A small contrastive audio-text model, trained from scratch.
Model: 7.11M parameters, mfcc input, encoder norm batchnorm, encoder activation gelu, encoder widths [320], text encoder layers 6, text encoder norm layernorm.
Training: adamw at rate 0.0028, 3500 steps, batches of 128.
Data: trained on short made-up English sentences, spoken by a formant synthesiser in many voices, 26041 training examples, 17.2 epochs.
Rows from block 8 of the audio encoder of a small contrastive audio-text model, named by matrix and row number. Each number is 128 + 32 x the weight over its row's rms, rounded and kept within 0 to 255. All counts start at 0. Numbers have three digits each.
After each channel's rows are labels from the 100 clips, of 14976, where the channel reaches its highest value: "responds to" is what is common among them. Only what is clearly more common there than usual is listed. The data: short made-up English sentences, spoken by a formant synthesiser in many voices. In brackets: how many of the 100, against the usual share in percent.
# c30: last pointwise conv (encoder.blocks.8.c3.0.weight, 320x320x1), inputs 0-79

c30.26:096147144066160108131156099131070178109111096124121150132155100069112127086148125101095149138116114128099137065101105122137120088101114092092177122152142151051099123122132126069113117105119143103093082156113142133084110146176078120087132113
responds to: /i/ (93 vs 54.1); /ʃ/ (47 vs 21.3); "she" (44 vs 7.5); "he" (37 vs 7.7)

c30.287:096130111145126027084085060098157134143086094079219093066159070160149142096090107122079134071190174208187145151180199124101125088185051200133109085162126123160105104151089092129116158184118107057067152119172098110212141099125158086222088094
responds to: /aɪ/ (100 vs 35); /m/ (92 vs 34.5); "my" (90 vs 14.4); sentence kind: question (63 vs 25.6)

c30.273:079113117099104052122129054135093121138084092100218112123133062166139127053098131130086108107195121215193134096118212117112131078140050192113133079125118112123102116135135090117128157179112096055053129149122100124216094082117160072218127060
responds to: /aɪ/ (100 vs 35); "my" (96 vs 14.4); /m/ (96 vs 34.5); "where" (48 vs 13)

c30.125:109129121128132106252085101239101128132111110225099109153104095071120153140128234099096122139206130110120113195090113130216132214117105101103075084079115109087194255133245188082143105118111173161110144118079185103103108197115096156098246098
responds to: /z/ (74 vs 48.2); /tʃ/ (68 vs 14.3); white noise (29 vs 10.3)

c30.182:122096129153112155110176124114131095095103123115108164231146132095122123089115107106162105245120128148141083097084107146172113152108148084086127115103110109105063125140115154072094087141107120150130063175077103131086131108100076168091119130
responds to: /æ/ (100 vs 35.2); /ə/ (90 vs 53.2); /p/ (59 vs 27.8); "apple" (50 vs 2.3)

c30.289:111160104134156154165119061167123149139140074157145101117136061093152085136112164128110170130155062122103155179136097115149077165106153152089066094134104109165186163138166159154159116096112151121072140127104151116121129161117166139111151055
responds to: /ɪ/ (95 vs 61.6); /dʒ/ (87 vs 13); /ɔ/ (51 vs 21.7); "orange" (45 vs 2.4)

c30.31:138118168082134217080113064082141121138207115074080106145105082125148162137148093111201098159093221127128141116161049194084148141147206134139122088205128144101146084106090155084151118139150117160078093100160125125074132123126061189073078105
responds to: /i/ (100 vs 54.1); /ɛ/ (99 vs 47.7); /v/ (97 vs 29.4); "very" (70 vs 4.5)

c30.153:106103109132114060122121113136093116106089112111234115166141104146137132079100136132100116148173109245191117099110192121102126108119068173095083118106129109133130122128121124141110159184103103073112133105082101117201082094125143108208123093
responds to: /aɪ/ (100 vs 35); "my" (95 vs 14.4); /m/ (95 vs 34.5); "where" (47 vs 13)

c30.39:122164155100125131109147127122081145115142121101184127151107116109103127126166124098131160138152133184139159093089164139109136129114141147112122150110140143089178118118128134110184157152128134130127109126119131142152079127123106143143117114
responds to: /z/ (97 vs 48.2); /w/ (92 vs 39.7); "where" (90 vs 13); sentence kind: question (90 vs 25.6)

c30.282:137151140087143158123143135119094155126162111122165170101077125112132139143169130128122135102205141151145130097140161151120174199124152153130122151189128159067221132136120132102192188141169144128127122134120129158118088138158091131125124128
responds to: /i/ (100 vs 54.1); /ʃ/ (97 vs 21.3); sentence kind: statement (96 vs 61.9); "she" (93 vs 7.5)

c30.16:106146156099153110111126114110110115143112127118095142117070108124100141122126119112116134124079146102119127094101098104115131077130105090123156167103139154105087117109115113109098135122120142100109131120156151140102098145137097110105117123
responds to: /i/ (94 vs 54.1); /z/ (74 vs 48.2)

c30.98:132160149143149132145097115137071166140129124149133125091103115138150122134155152138128146075135104123123166142130130125151100133107131135116140114132148151119141151151153123149149112130065163138106153119147151133110079138158138113111140125
responds to: /ɪ/ (96 vs 61.6); /dʒ/ (95 vs 13); "bridge" (49 vs 2); mains hum (31 vs 10.4)

c30.275:159114143137148168062114090054103106145134096056113128121073097139153137129127079141143098118094138100109114112203102144075166126125166174110130131222112126132148073143073077146146146093091109111097130110146105129104067107118112093100063111
responds to: /æ/ (90 vs 35.2); "hat" (35 vs 2.2); "who" (30 vs 12.6); sentence kind: request (29 vs 12.5)

c30.202:118184140113132127101140117104118171114119125112118148102101126127128115126122119112124196124089129114101172139126098126122138106110119115133121135108145132109130096103113127105145150110135126117131117136123127135132115126161102122138113141
responds to: /i/ (82 vs 54.1); /u/ (54 vs 25.3); "who" (45 vs 12.6); "cleaned" (31 vs 1.9)

c30.288:086101117103204077166072156157098121117091155154099098108079161045147123103098147067126121094127108098154133092170139094141149092109079135122100122196134107055103143144161143073118119155135168155169106103117195113086109192113089150083155146
responds to: /z/ (96 vs 48.2); /v/ (85 vs 29.4); number of words: 5 (83 vs 36.7); "very" (58 vs 4.5)

c30.18:122138119129127086146192132145169120098079151148143162142180146161131137127128125130096129146189171145145111136167197099124137129153076173127095146165097122182158136148136093147157128136165105105138122146132118156168198112129155082164135137
responds to: /z/ (92 vs 48.2); /w/ (91 vs 39.7); sentence kind: question (81 vs 25.6); "was" (78 vs 12.9)

c30.307:127151125165166095151121114145112140105088129140167122149118113139159103149121154138095153151128062150134148146170158080147131099112102151101080141131129128194110140140149130187121166131110169121118143120076168115152092166126177094155155108
responds to: /i/ (100 vs 54.1); "he" (63 vs 7.7); /p/ (57 vs 27.8); "please" (34 vs 6.4)

c30.194:119117133158125092095147090112172107118113102087195145139212101198166097117092098129098120141132118204147109154158203120095129047169079217147116112158117127202055090140095065176069154156173109080087117143132089119207201096115175084224098114
responds to: /aɪ/ (91 vs 35); "my" (70 vs 14.4); sentence kind: question (64 vs 25.6); "where" (49 vs 13)

c30.212:158117119172143135158075113163069142136155109176102116152098102139142097224113164179084103131088036097093113184128084126149167093081148118090058139094124116184098161133170163247103160107144164171120193137048160110069068166116237156061155126
responds to: /z/ (90 vs 48.2); "was" (48 vs 12.9); "wheel" (41 vs 2.2); "not" (29 vs 4.1)

c30.156:125135118117094128201092093208093140147130100193101108129089092105134144127149190113121122106225087091109119178119120143195119242117125090060096093090125118092229213142199143094174108096079136121102148135077151130084075145121089115093200102
responds to: /z/ (82 vs 48.2); /tʃ/ (65 vs 14.3); /u/ (52 vs 25.3); white noise (27 vs 10.3)

c30.277:096096112115103036126077087120116099129074100115186085094117098192129112081105124149075082103173092224170134101123219118099104090138057210102090070127114099118120115132122082129141131165123107076092107119091097103241123083096136082255136087
responds to: /aɪ/ (100 vs 35); "my" (81 vs 14.4); sentence kind: question (72 vs 25.6); "where" (57 vs 13)

c30.103:144148142144067167099186099103099139103135114086140201255095121142122158097126104142176133242137120171162137090061124155143137160108161112092138137068125159107120109127107139097135120166111103140117092232100088181115078079145112144119114122
responds to: /æ/ (100 vs 35.2); /ə/ (96 vs 53.2); "apple" (40 vs 2.3)

c30.201:082126132086208123151079136155100126109100127144079110106026142080129113104134144068125124107126098098126136120160119101133131123116103140101127117198117113069126151144155128069120104137086166119141109125104181123066071189104089127060153141
responds to: /i/ (97 vs 54.1); /z/ (85 vs 48.2); /w/ (76 vs 39.7); "was" (46 vs 12.9)